From a checkpoint of a small contrastive audio-text model: encoder widths [96, 144, 208], batches of 128.
Rows from block 2 of the text encoder of a small contrastive audio-text model, named by matrix and row number. Rows with one number belong to one neuron. Each number is 128 + 32 x the weight over its row's rms, rounded and kept within 0 to 255. All counts start at 0. After the name is the row's rms in percent of the matrix's.
Before each neuron's rows are labels from the 100 texts, of 14976, where the neuron reaches its highest value: "fires on" is the input token at the peak. Only what is clearly more common there than usual is listed. The data: drum patterns on synthesised drum kits.
# fc1: MLP up (text_encoder.blocks.2.mlp.fc1.weight, 1536x384), inputs 0-127
# fc2: MLP down (text_encoder.blocks.2.mlp.fc2.weight, 384x1536, transposed), outputs 0-127

fires on: "tom"; ","
fc1.388 092 [204 161 179 149 144 107  92 103 148 137 140  98  83 176 138 130  92 132 134 142 156 108 154 128 126 143  90 160 150 180 133  87 162 130  75 145  89 108  87 145 108 134  76 160 138 157 143 188 159 154  64 110  85 142  85 115 168  89 116 151  89 140 171 109 135 164 142 142 196 101 131 110  87 125 108  83  90 118 136 141  93  77  85 151 154 132 137 158 156 136 145 104 115  77 123 141 151 170  73 105 158 126 178 141 175 149  96 102 154  75 113 127 130  99 156 129 118 130 161 130 168 128 161 189 115 128 101 151]
fc2.388 096 [125 130 149 100 102 116 162 104 138 101 143 121 115 138 155 143 112 154  99 125 143 104  57 195 147 120 116 120 184 112 121 130 136 119 152  83 113 150 154 187  93 192 183 161  87 133 168  77 104 135 167  80 120 152 123 139 111 125 116 120 127 153 195 126  53  91 110  73 101 136  98 142 163  98 161 102 108  84 112  90 157  83 106  94  95 166 125 104 126  77 130 150 134  68  84 138 137 137 118 171 180 183 121 180 111 190  94 179 102 120 164 146 113 146 105  88 169 110 130 168 127  95 145 121  91 109 135 172]

fires on: "tom"
fc1.687 099 [138  69 193  73  87 110 120 124 195 130 139  83 124 155 199 156 185 120 192 143  82 143 168  93 111 158 116 153  99 121  63  85 142 125 116 121 131 108 166 155 126 110 169 106 109 179 113 145  84 102 129 117  76  94 139 162 205  77  99 189 110 110 151 143 174 134 128  89 143 103 171 146 135 183 141 126 122 182 111 116 113 122 173  96 115 132 190 165 174  94 120 188 154 118 109 152 176 151 125 183 148 165  94 107 150  94 125 112 143 114 129 109 148 142 142 143  88 171  90 159 167 124 160 128 112 119  46 121]
fc2.687 100 [138 139 108 132 171 178 119 148 185 122 127 159  77 167  79 133 152 210 153  92 153  93  80 143  92 166  88 162 105 160 151 152 111 120 101 149 119 129 135 130 144 152  73 201 123 141 100 124  96  95 135 137 178 123  93 109 136 141 120  95 150 102 144 116  72 139 102 154 107 163  92  82 119 121 127  81 133 110 129 163  91 156 137 151 190  99  80 134  76 131 108  88 140 122 125 122 141 106  77 131 175 137 162 151  90 167 114 121  91 143 166  87 128 127 119 100 102  88 115 112  99 137 146 149 135 154  69 141]

fires on: ","; "hat"
fc1.595 101 [145  90  93 110 134 129 153  78 118 106 174  75 161 141 135 151 116 113 164  89 174 105 161 184 164 124 188 107  94  98 169 129 141 156 100 101  72 107 132 158 149  91 151  82 124 129 191  87 106 152 106 152 148 173 136 114 163  97 114  95  95 139 116  91  67 112 123 112 140  97 112 131 120 134 164  91 119 157 101 149 101 141  62 167 164 158 152 110 106 142 180 114  96  77 160 109  83 113 177  92 142  88 128 134 140 179 157  78 101 112 104 168 174 157  97 119 133 133 154  90 103 147 103 127 153 105  97 140]
fc2.595 100 [152 179 141 101 104 154 106 132  82  98 139 139 106  99 114 102 113 127  87 157 142 199 119 131 132 117  99 130 159 115 156 171 166  65 127 123 155 120 158 126  83 130 196 176 150  91 154 116 118 120 173  83 169  75 120 124 107 123 138 153 160 114 148 166 126 115 116 118 174  86 144 141  91 130 107 118  85 127 129 186 135 103 133  81 133 106 124 199 181 150 106 124  91 101 206 142 102  93 144 149 149 136  66 104 164  94 159  98 160 181 149 113 142 139 136  49 166 136 202  95 163 189 135 164 123 122 178  33]

fires on: "with"; "at"; "117"; "<end>"
fc1.560 097 [192  84 119  90 154 136 162 120 181 200 121 107 159 104  99 129 125 179 120  91 177 188 100 134 108 111 134  91 143  97 195  55 122 122 118 112  97 133 101 164 127 159  99 148 100  96 139 106 157 106 150 127 127 129 147  90 110 113 114 120 170  93 170  85 130 100  90  96 125 153  78 101 177 136 125 137 157 160 169 179  87 179 157 100 123 132 160 151 153  95 166 163 112  84 164 119 183 106  88 147  88 174  73  95 125 158 132 135 166  99 137  99  56 143 142 101 137  72  67  98  84 109 111 199  97 128 163 151]
fc2.560 093 [134 155 130 151 151 136 161 155 107 126  54 153 116 185 107  96 169 142 117  91 124 108 106 119 115  81 117 158 131 165 145 115  70 133 172 107 144 149 163 144 137  99 122 134 114 132 170 103  72  88 138 120 154 144 177  85 121 108 140 107 138 178 122 135  90 112 109 197  76  67 174 146 103 126  98 133 125  96  84 119  95 199 146 142 200 102  79 115 126 181 132 139 127  81 137 139 163 109 117  74 114 174 190 107 105 134 179 184  82 135  96 103 178 133  70 118 119  82 152 119 118 110 112  88 149 184 171  59]

fires on: "with"; "in"
fc1.294 099 [117 154  81 105  77  77  64 125 148 146 106 102 119  92 151  73 185 125 161 141 151 102  96 112 168  79 157  90  79 134 110 189  96  86 104 149 111 152 143  79  89 173 124  50 142 110 155  92  83  91 102 172 148 124 133 154  77 122 114 129 163  74 148 112 123 174 142  93 122 128 173  96  60  99 123 130 137 170 163 161  95 106 138 129 120  79  80  90 156 153  66 160 103 186 129 134 142 155 158 122 170 154 159 196  55 149 151  92 135 176  68  93 106  69 107 147  98 162 156  82 110  94  60 133  92 107  86 158]
fc2.294 102 [113 118 106 165 122 107 119 102 132 157  99  56 185 136 104 181  91 137 107 165 104 147 122 142 150  83 171  78 114 129  96 113 141 146  84 125 138  86 137 142 111 145 182  96 104 129 109 117  90 196 114 123  65 118 182 102  74 167  64 137 105 120 153 134 157  87  67 133 125 120 151 135 166 105 163  70 179  95 154 156 166  91 174 125 139 148 130 115 127 145 125 105  92 172  84 144 115 163 170 130 123 142 127 136 131 117 132 170 146 147 153 140 147 141 124  75  91 147 126 122 111 146 122 141 159 163 164  81]

fires on: "time"
fc1.75 096 [109 162 117 127 136 156 146  97 134 187  97 111 158 133 163 132 170  97 111 215  91 111  98 120  94 189 113 112 152 151  86 179 115 111  84 168 170 115 134 122 106 124  90 138 103  87  95 130 135 150  99 118  53 137 129 160 175 147  56 115 133 116  90  56 149 101 104 144 168 154 112  88  92 111  81 122  85 111 157 169 110 141 138 105 126 164 163 129 130 119 124 133  85  93 109 125 133  92 132 162  95 152 108 165 141 121 202 128 145 157 105 151 160 121 154 216  73 127  79  94 137  98 158 158 139  96  94 207]
fc2.75 099 [165 162 124 112 119 155 111 146  65  89 126  77 155 111 113  98  97 180 182 143 173  84  96 156 106  95  56 110 131 157 151 130 118 120 150  98 162 127 138 134 183 123 119 131 162 133 100 139 142 125 142 165 151 137 114  97  67 168 141 140 107  84 165 162 121 123 146 149 194 178  97 109 136 178  87 151 120 112 106 202 131 126  86  75 162  99 136 116  66 161 153  67 103 115 136 126 196 121 114 103 110 142 150 123 137 154 102 150 135 152  91 158 152 111 148  89  79 143 158 154  99 134 131 163 129  91  80 182]

fires on: "tom"
fc1.667 099 [ 89 113 109 127  74 127 112 142 123 108 115  94 134 163 148  89  91  92  75 173 183 108  97 178 195 151 107 151 122 189 132 109 101 172 158 119  86 143 149 144 107 161 155 129 141  89 101  96 109 125 122 171 176 134 133  97 113 120  96 165 167 105 122 135 133  82  84 186 161 138 116 186 109 124 135 149  99 133 148  92 115 116 134  89 105  58  69 154 127 124 170 170 124  79  93 152 116 126 167 190 133 169 133  83 171 128 118 134  66 184 108 125 152 123 127  99 123 139 122 153  93  93 146 133 202 153 180 151]
fc2.667 095 [145  95 139 124 172 145 172 112 119 111 152 141 126 115  86  88 126 137 139 104 104 176 128  90 128 131 158 123 144 159 123 118 162 117 144 131 133 141 174 140 144 171  95 132 138 106 160 141 137  72 135 100 172 132  84 111 160 136  84  66 107  99 188 132 109 156  73 107 183 151 164 117  91  97 146  67 104 154 159 170 104 157 156 130  62 112  84 188 125 181  94 154 105 100 169 142 125 173 165  67 138  76  85 167 136 156 167 121 170 140  90 118  94  95 114  71 145 176 186 194 108 153 109 136 106 164 111 136]

fires on: "cymbal"
fc1.224 097 [ 87  96 157 145 149 135  92 135 128  77 159  88 106  96 119 171 160 176  83  94  79 169 114 151  61 150 121  89 150  93 153 146  96 138 130 168  78 159 175 169 103  79 112 150 119 111 100 140 208 141  98 165 103 159 140  64 113 122 167 139 135  88  99 149 137 130  60 157 162 137 101 111  90  74 140 154  87  86 132  97 164 153 145  77 124 113 113 129 121 132  98 122 147 168 130 219  98 189  97  86  63  54 120 146 105 148 170 160  93  95  91 112 104 146  90 110  87 120  76 138 147  90 177 190 177  74 134  72]
fc2.224 103 [128 127 139 119  73 130 156  78 167 180 167 117 139 133  59 132 145  89 108 143 141 189  64 144 136  74 124 139 154  45 101  88 125 156 140 138 169  69 101  67 122 225 108  80 100 102 154 131  67 132 147 152 169 161 137 130 146 115 169 134 128  95 110 102 126  90  93 116  40  61 143 107 147 197 107 142 145 133 189  74  94  91 179 134 107 108 147  98 158 151 151  96 103 125  98 166 176 154  94 120 117 122 112 214 149 157 149 160 190  75 104 133 106  84  93 162  90  93 107 132 139 130 123  76 158 122 161 114]

fires on: "tom"; "high"; "<end>"
fc1.110 097 [124 125 124 116 172 149 125  94 141 134 160 115 147  91 137  84 127  68 123 124 124 123 163 164 161 171 109 170 111  99  95 168 134  94 144  99 134  99 131 177  74 108 172  96 153  79 178 159 146 190  63 129 112 161 180 173 139  60 109 101  88 134 133 159 179 151 106 132 124 122  72 173 119 130 111 160  83 185  93 148 160 152 131  93  86  83 140 100 111  83 156  59 106 140 200 108  71 152 156 136 133 133 111 151 143  98  71  98 136 115 113  98 123 161 133 154 162  90  63  93 167 151 157  85 161 100  61 108]
fc2.110 099 [114 115 174 159  85 100 148  98 100 104 161  94 100 139 111 120 133 126  87 160 194 127 160 141 105 122 110 124 115 159  98 172 105  88  81 119 108 152  88 109  92 173 164 104 146 103 142  90 130 154  91 143 145 144 152 150  91 152  99 145 201 156 131 168  99  72 120 121 175 108 161 110 124 202  88 140  84  88 152  91  88 139  92 124  89 100  88 108 133 132 151  93  95 142 191  98 123 170 154 139 174 140  91 122 170 189 176 162 110 130 163 133 109 154 104 130 134 138 159 131 119 133  85 147 134 156  82 158]

fires on: ","; "rimshot"; "<end>"
fc1.272 101 [182 156 170 103 159 145 118 105 178 145  94 117  96  83 183  92 153 183 109  98 146  87 157 141 180 123 125 151 128 188 166 107  97 132 133  83 125  90 184  80 122 160 103 158 172 156 132 138 103 100 184 126 126  63 150  63 132 148 143  86 158  94  79  91 155 136  97 112 132 171 134 102 160 153 167 192 129 133 145  82 171  97 173  86 137 146 133  68 161 113 155 100 160  64 115 167 129 131 115  87 153  87 132 154 115 177 171 130 105 157 170 126 130 180  80 137 153  97 107  90 124 149  95 107 184  77 199 153]
fc2.272 097 [ 59 149  84 163 114 120 161 145 140 152 194 191 182 189 127 162 126 123 163 135 117  73  98  96 109  78 108 162  98  81  55 124  91 111 108  68 147 157 133  81  88 170  87 106  89  91 140 160 172 106 131 109  83 147  68 139  83 162 107 141 100 115 114 122  93 146 132 152 135  56 108 129 138 119 113  98 123 102 110  94 161 115  94 150  97 120  92 163 107 107  93 112  72 113 141  92 113 165 168 180 103 153 118 178 133 155 162 188  94 126  96 120  95 105  91 127 180 126 178 177  79 122 156 143  80  88 176 138]

fires on: "time"; "kick"
fc1.529 102 [125 159 162 138  97 121  92 103 127 173  96 150 105 107 160  66 144 110 189 145  74 146 126 141  77 161 112 157  72 118  90 116 120 105 100 191 201 111  90 110  91  80  74 162 155 136  79 165 167 122 105 163  98 137  97 123 174  87  89 169 174 163 134 135 105 190 135  91 123 122  72 133  91  99 166 122 125 163 143  98 108 132 206 100 118 159  94  97 147 151 109  71 129 120 119 102 115 106  88 101 142 147 196 112 155 141 134 127 160 130 153 104 158 157 166 164 102  86 115 163 129  84 123 142 129 112  90 120]
fc2.529 103 [102  96 115 106  73 183  67 138 168 122  93  92 103  98 192 105 102 140 184 131 151  38 122 108 132  94 124  84 174  83 140 133 103  89  64 120 141  99 104 114 124 162  76  64 148 135 129 125  80 136 100 110 121 185  94 133  97 174 106 129  80 180 140 129  85  94  82 126 196 118 145 148 127 177 163 122 112 164  76 162 105 126 119  79 140 139 117 122 116 164 108 142 148 105 117 119 130 125 185 101 194 150 118 108 155 143 130 159  95 151 110 186 173 132  98 124  84  85  93  84 171  98 182 150  93 123 124 201]

fires on: "tom"; "low"
fc1.164 095 [122  99  76 194 121 113 122 112  78 100 154 124 141  77 104 174 130 201 125  92 124  93 176  53 159 136  78 122 148  80  99 137 174 126 170 160 138  89 174 132 185 110  83 127 159  88 109 105  90 168 127 118 131 122 126 133 166  72 145  94 120 200 118 135 154 134 157 119  97  99 132 122 147  96 163 103 184 140  85 137 111  82 125  80 140 131 100 101 103 174 165 158 120  95 112 111 138 132 152 121 108 118 186 103 123 158 126 113  90  86  83 193 145 103 122 169 144 118 109  99 132 109 150 185 121 137 148 136]
fc2.164 098 [161  79 133  93 157 153 118 114 124 122 120 172  83 161 168  79 146 174 113 160 123 121 107 169 133  84 132 105  49 159 109 106 126 109 131 106 197 141 109 121 140  78 103 153 149 115 101 117 106 136 143 107 155 128 124 164 160 162  83 132 139  85 172 146 134  89 143 138 146  81 154  69 103 178 104 129 111 148 126 159 164 161 158 156 158 130  83 154 151 126 148 142 147 137  65 174 133 120 163 169 148  92 152 159  98 117 133 203  91 140 143 116 125 132 115  98 151 151 147  99 127 189 166 117 152  85 157 116]

fires on: ","; "rimshot"; "a"
fc1.589 101 [ 72 108 192 153 122  86 115 154 176  33 184 125 170 156  99 129 122 127 105  80 150  78  84 131 116 131 110 115 165 111 115 157 114 143  72 145 126  96 142 105 131 149 136 115 114 121  99 131 155  98  88 138 119  53 167  93 158  94 149  92 160 109  94  96 164 179 111 139 130 196 176 120 151  89 114 141 174  74 166 153 105 140  59 113 118 128 140 126  81 162 134 149 144 163 133 117 129 134 172  66 129  83 155 134 160  97 157 126 148 142 107  75  87 172 133  99 183 203 137 137 134 143 171 125 171 129 161 122]
fc2.589 105 [ 59 122 106 102 113 151 166 136 123  96 108 143 124 110  85 115  89 137 157  93 170 145 162 120 126 122 119 107  77 128  69 130 154 102  70  44 156  73 148 150 140 180  88 119  77  70 116 166  94 120 168  74 103 176 128 205 104 173 104 193 112 136 164  92  88  96 118 114 105  68 126  68 153 151 114 103 173  66 136  62  97  61 123 138 150 135 140 148 164 142 129  85 140  88 153  66 146 150 129 119 126  83 133 138 119 151  73 155  89  98  68  60 132  96 150 137 122 177 125 110 152 157 201 108 161  91  88 115]

fires on: "with"; "151"
fc1.351 097 [103  99 135 112 134  82 165 121 149 170  94  91 116  76 123 128 155 125 151 140  49 125 149 113 121 143 167 136 120 121 119 145 103 141 160 179 106 124  85 101 140 159 104 113 161 136 107  91 151 155  89 122 113 142  82 159  73  56 103  74 142 157 114 100 141 129 119 197 159 159 121 113 151 137 154 113 135 164 185 101  66  81 102 173 163  86 134 134  87 110 113 156 124 100 151 172 136 161 174 150 124 138 158 212 147 146 135 123 177 187  86  79 113 126 136 161 100 148 116  67 136 131 120 166 130  66  84 131]
fc2.351 100 [141 123 196 185 175 115  68  98 112 154 156 117 169 170 199 111 113 100 133 190 148  81  97 155 137 104  81  80 117  94 131 183 108 117  87 147  92 141 175 150 130 179 137 106 154 169 120 100  85 182 173 154  78 184 144 137  45 162  99 120  82 161 144 162 154 107 102  94 147 107 161 119 114 179 172  85 152 137 121 168 127 145  79  82 166  97 136 148 118 138 154 145 111  86 128 111 162 130  91 113 163 141 126  95 104 157  67 106 167 124 113 149 156 149 146 124  91 156 116 129  86  94 173 155  76 171  97  96]

fires on: "with"; "157"; "156"; "151"
fc1.398 103 [154 142 152 150 107  66 147  86 108 147 189 105 171 132 128 106  69 133 116  91 179  90 118 109 157 113 180 163 109 101 119 147 126 174 115 106 133 128 127  91  91 114  91 130 109 105 124 152  97  79 119 151 110 129  87  67 154 143  99  99 105 131 104 118 141 151 110  92 151  79 162 117 162 130 114 143  97  82 175 176  61 171 136 106 175  94 152 130  97 149 122 169 169 163 150  90 141 142 133 116  87 100 136 197 169  93 115 134 179 147 181  71 184 107  83 165 164 178  92 132 122 137 162 192 150 117 155 167]
fc2.398 096 [113 144 105 125 106 193  71 173  86 101 106 102 104  90 141 192 174 155 141 207 193  75 137  98 115  61 142  99 112 132 138 155  94 164 147 169 108 102 143 152 194 171 144 164 129 101 166  92  95 147 127 110 205 151 160 127  49 111 106 167 120  91 100  95 107 108  99  87  96  88 104 136  77 127 157 116  97 146 118  79 111  72 118  79 144 159 166 154 109  69 122 105 169 131 106 177 105  81 173 117 115 162 111 141 135 139 113 108 107 195  59 144 149  84 152  79  84 134 151  91 143 126 123  99 103 122 124 103]

fires on: ","; "with"; "<end>"
fc1.694 100 [ 99 174 119 129 114 155 174 142 101 127 131 180 124 129 116 127 137  98 130 125  86 127  85 132  85 120 183  93 148 133 151  80  85  86 176 123  88  95  89 146 169 164 165 115 145 146 100  80 143 207 102 128 130 140 157  64 133 124 146 108 171 113 187  96 145 165  93  71 151 144 149 149 150 106 131  94  88  65 179 122 135 114 111 159  92 141 130 145 115 102 127  69 140  97 170 122  57 164 151  77 153  98 110 118 137 169 135  92 186  81 115 169 111 169 141  90  51 143  87  77 177 144 152  92  85 151 138 161]
fc2.694 098 [ 77 103 117  73 151 169 124 100 134 170  99 151 142 139 160 134 112 163  95 178 129 182 103 163 152 122 130 150 149  87 112 170 101  70  96 116 172 125 128 144 148 122 137 161 156 120 167 163 153  87  86 109 171  98 107 119 131 169 117 156 127 170 153  69 103  87 180 160 155 170 208  75  73 188  75 166  61 131  98 136 117  77 132 147 138  95 130  93 129 163  99 161 142 125 158 136 137 131 119 118 119 112 125 113 108  97 166 137 176  92 104 150  96 178 121 123 180  94 119  98 120  85 122  94 128 109 105 154]

fires on: "time"; "in"
fc1.14 098 [143  67 133 101 143 192 145 159 108 151 169 126 114  92 143 149  78 179 118 144  86  74 165  99 128 173 140  94 145 109 181  88 167 155  99  78 107 155 150 117 167 129 111  95  86 129  96 136 104 146  98 102 170 117 114 156 121 146 156 165 144  96  96 122 115 108 129  89 136 168 126 102  82  91 131 143 108 107 119 207 103  55  69 138 100 176 132 125 155 146  55 160 150  73 161 107  61 114 134  86 158 173 167 143 127 123 143 140 139 184 171 162 172 158 126 117  76 108 143 171 103 119 157 132 123 158 113 145]
fc2.14 098 [ 89  93 128  84 139 112 141 155  92 109 203 164 159 166 142  98 192 120 149 118 167  71  98  96 161  95 100  92 122  51 139 131 130 159 151 134 167 120 171 115 119 157 178 156 125 192 100 181 141 117 138 140 129 143  80 111  40 124  94 132 101 119 115 134 163 119 114 101 124 119 118 123 145 116 112 137 141  97 117 155 152  91  86 174 120 168  97 143 129  94 167 124  72 110 140 176 111 126 168  81 143 120 132 127 123 160 139 133 135 135 108 195 116 146 116 151 182  81 157 132  99 167 182 174 135 139 142  93]

fires on: "cymbal"
fc1.672 100 [139 143 143 173 129 148  90 100 121  92 156 143 115 152 109 135 126 100 147 134  90 170 120  83 105 128 102 172 147  60 156 178 104  97 215 185  78  96 145 128 133 128  88 184 137 139 133 161 163  91 134  85 169 119 154 114 172 202 169 177 115 146 156 130 178 126  91  88 160 189 102 117 171 182 177 163 106 103  68 124  74 100 107 122  96 180  72  70 121  84 107  71 131 123 106 157 106  94 107 141 141 107 122 148  59 168  95  89 102 135 162 169 112 104  91 105 152 184  89  53 114 103 111 107 150 125 138  82]
fc2.672 106 [106 144 136  84 127 126 111 145 158 131 100 119 129 136  88 171 127 141 124 132 144 154 159 153  92  70 114 169 147 127  42 137 124 134  99 133 159 147  95 159 115 192 185  80  85 120 170 162 115 119 146 157 176 156 125 122 125 145 143 112 146 159  61 117 158 137 184 148 128 127 132 153 146 120  60  96 133 155 102 127 169 136  94  65 151 127 187 135 147 173 171  64 148 124 142 115 119 159 144  98 109 163 135 182 143 119 170  80 120  85 143 170 141 148 173 123 168  77 138  92  87 108  89 148 107 147 123 104]

fires on: "with"; "kick"
fc1.647 095 [175 126 162  62 100 108 132  96 139 174 110 161 164 112 137 135 148  65 148 157 159 123  95  89  92 106 162 100 138  94 146 118 123 135 142  87 140 155 103 127  96 130 165 131 114  56 107 141 172 163 116 103 115 140 167 133 145 199 179 142  92 124 140 112 132  92 144 113 189  84 112 121 108  98 121 111 107 117  75 118  95  95  51 149 144 135 124  75  90 104 168 164 177 141 195  98  80 156  68 161 140  96  86 130 135 172 141 165 183  78 187 161 145 108 192  99  89 124 107 167 154  84 147 209 110 163 146 158]
fc2.647 096 [136 123 145 169 146  97 172 100 101 153 108 107  77 157 135 172 110 155 112 109 136 132 163 153 119  37 184 102 133 164 144 105  95 169 170 111 142 155 143 165 190 165  98 113  88 107 162 116 110 104 157 155 179 158 179 113 210 149 137 102 124 155 125  71  94 115 104  91 142 124 147 119 144 155  74 138  74 120  92 125 106 182 139 154 185 101 169 111 148  99 180 153  75 159 152 102 168  94  88 130 159 181 113 110 114 186  92 158 142 111  74  92  88 100 111 167 133  72  75 127 121 100  87 113 111 129 133 100]

fires on: ","; "with"; "kick"
fc1.753 095 [138 111 154  71 148  81 146 144 150  83 130 126  96 111 152 148 125 107 100 163 142 142  98 124 186 178 178 151 172 104 156  76 134 147  90  98 134 147  68  90 130 193  83 111 187 166 120  95  86 159 137  58 119 130 116  52 119 172 159 133 197 123 144  74  94  92 126 126 104 138 103 117 105 138 116  95 109 126 104 145 110 123 122  82  97  93 113 130 110 138 141 110 158 128 140 130 134 123 115  77  79 138 148 142 175 136 137 133 110 123 115 192  78  95 147 126 132  80  60 164 163 101 143 176 142 116 157 120]
fc2.753 102 [176 117 151 172 106 101 164 102 100 147  62 142 166 159 106 165 135 109 134 159 159 132 137  99 115 116  69 159 131 162 157 159  92 139 130 121 163 152  99  87 155 124  89 111 132 122 168  77 163  95 138 107 151 196 176 104 212  96  93 149  78 138 109 127 113 103 124 160 149 154 138 144 139 151  82 165  96  96 136 143 148 136  86 115 179  49 115 106 121 142  99 118 118 149 183 116 176  84 131  81  98 177 172  94  58  98 138 177 106 158 121  89 113  91 125 126 131  70 110 124  74 110 150 107 126  97 159  80]

fires on: "with"
fc1.558 098 [112 141 120 155  71  51 127 188 128 128  97  98 123 111 138 173 122 130  96 163 198 166 142  75 141  87 107 122  84 127 184 158 142 160 194 146  78 132 100  83 170 153 119  92 164 176 174 115 114 159 171 139 120 152 145  69 146 133  70 140 132 138 116 150 152 149  92 122  66 127 153 161 121 163 111  86 104 127 173 129 146 153 159 161 131  98  61 108  79 148 160 117 163 158 160  92 101 151 107  49 146 161  76 176  95  98 130 127 143 105 174 161  83  78 130 100 117 131 107 125 150  56 185 129 131 143 107 186]
fc2.558 103 [130 158 132 178 151 153 184  95 175 159  53 160 183 123 127 134  74  98 159 129  98 146 169 157 104 137  73 171 166 161 139 165 101 133 131 172  50 164  98 119 123 146 162  88 101 145 165 131 151 144 156 137 128 137 134 125 163 177  97 161 154 121  77  73 142 140 174  78 120 154 156 135  96  85 109 162 134 153 195 155 137 138  87  86 107  63 194  77  77 184 168 150 157 105 168 113 149 162  94  88  95 135 137 158 120  96 154 131 130 112 143  85 128  98 111 109 117 133 126 125  85 127  74  99  90 117  77  74]

fires on: "tom"; "bpm"; "rimshot"
fc1.454 099 [ 87 124 148 176 133  83 151 105 109  81 139 103  88 140 172 156 140 175 133 139 159 124  83 184 131  92 175  83 176 177 104 115 140 104 110 141 147 131 172 156 166 130 111 150 122 125 149 142 142 126 168 119 141 193 146 135 109  63 162 144 168 141 169 138 112 164  95  94 171  75 136 139  89 155 104 110 137 150 115 148 210 113  92  97 102 132 143 171  91 130 156 107 151 170 143 169 110  88 175 158 125 101 145 141  79 121  86  86 106 132 120 150  84 114 115 165 115 121 156 191 122  98 135 170 169 102 159 170]
fc2.454 095 [147  90 119  58 139 116 152 159 210 114 143 153 158 117  77  72 141 134  96  84  85 120 175 110 141 126 117 163 108 114  71 109 115  83 164 113 153  83 150 108  64 132  88 145 148  76 184 123 124  69 141  44 135 124 117 171 154 149  96  74 176 139 164  90 147  80 116 137 118 125 120 156 164 158 141  77 122 182 169  93 166 176 126 145 117 107  89  78 174 140 154 125 100  81 127 136 108 140 153 152 136 147 115 128 124 152  85 125 182 112 127 132 149 111 195 111 126 155 153 115 134 134 154 158 174 193 100  95]

fires on: ","; "with"
fc1.484 102 [151 106 131  94  97  75 141  39 168 161 127 121  98 148 152 137 122 173 101 113  83 156  90 128 163  90 124 104  90  85 170 137 162 129 142  89 138 107 179 158  99 152 133 145 142 105  60 119 110 136 189 106 115 117 172 149  97 125 175  98 150  51 102 160 184 125 139  71 114  97  81  73 100  89 155 131 145 125 118  93 167 117 132 196 149 131  93 143 118 150  99 132 152 130 143 157 133  92 174 113 113 146 102 123 133 138 115 105 105  96 105 163 117  95 119 156 118  54 155 129 109 139 117 143 122 165 106 166]
fc2.484 101 [111  78 129 103 167 182 138 131  89 124 131 136  89 135 175 120 148 166  66 126 116 116 152 153  87  93  79 143 140 115 171 164 153 138 155 100 136 148  90  48 132 112  79 163 156 133 112 135 106 102 111  59 148 142 144  86 186 185 156 154 134 173 129 128 118  79 132 104 178 106 124 142 147  89 134 156 114  90 103 105  86 155 138 149 184 114 103  97  87 134 127 140 164 135 158  90 197 142 150 119 114 146 167 157 145 151 132 132  42 122 167  53 178 132 145 105 153 130  83 153  83  74 123 111 149 141 153 113]

fires on: ","; "<end>"
fc1.764 103 [143 132 113 169  93 140 137 113 179 149 144 143 129 200  70 131 177 102  77 132 109 150  78 107 139 181  69 173 133 100 144  55 143 116 173 192 111  78 101 161 107  71 175  99  71 118  99 160 117 175 155 108  87 135 190  81 164 136  96 116 175  59 153 115 108 118  75 157  78  62 102 133 163 204 170 144 132 155  89 128 141 105 125 137 138 143 153 167 152 129 101 156 126 110 121 147 105 143 184 136 154 152 118 153 129 134 100  98  84 104 102  70 121 158 148  94  78  93 113  80 150 167 138 111 153 108 103 175]
fc2.764 095 [ 85 140  75  82 185  86  93 145  99 152 131 175 103 107 166  60 115 142 126 168 145 125 106 159 146 172 148 185 104 134  91 146 165 124 108 113  75 108 128 150 111 110 134 194 189 183 116  91 101 146  83  95 146 149 171 126 142 170 131 156  78 182 186  92 154 126 121  87 134  98 200 171 153 111 181 107 112  90  99 148 109 131  73 130 124  91 123 112 151 121  90 181 131 106 189 118 140 197 106 137 134 137 131 139 103  93 189 114  90 116 127 126 122 208  58  99 144 185  82  84 119  99  85  77 122 108 126 119]

fires on: "cymbal"; "<end>"; "crash"
fc1.49 103 [208 207 121  81 160 121  73 180 128 107 104  58 114  78 111  57  94 146  99 187 179 157 135 123 139 143  84 173 157 110 140 166 170 105 115 120  88  70 128 151 123 121 105 174 167  93 202 188 140 143 123 139 131 108 121 151  97  98 125 117 137 115  69 110 148 141  99 151 100 152 136 162 173  84 115 161 115 121 182 101  86 181 146 175  55 123  90 136 170 152 122 116 161 160 126 181 144 148 136  75 129  83 163 130 132 151  81 149 105 159 146 160  87 100  86  80 176 131 142 134 136 151 142  62 112  63  91  88]
fc2.49 104 [ 61 113  93  93  83 114 140  83 130 158 174  90 110 180 148 169 109  88 103  75  93 108 119 132  90  65 141 126  94  46 104 144 110 130  72 120 171 151 140  71 124 192 135 158 136  84 169  83 129 143 132  77 150 102  71 125  70 137 139 187 124 116 142 155 115  55 184 178 125  65 121 131 100 201 136  91 130 123 137 154 164  93 110 104 150 146 118 196 113 157 179  78 153 110 159 120 128 131 170 146 177 112  75 186 151 198 148 117 139 152  82  82 153 171 131 160 152 119 125 156 110 162  94 116  80 137 151 101]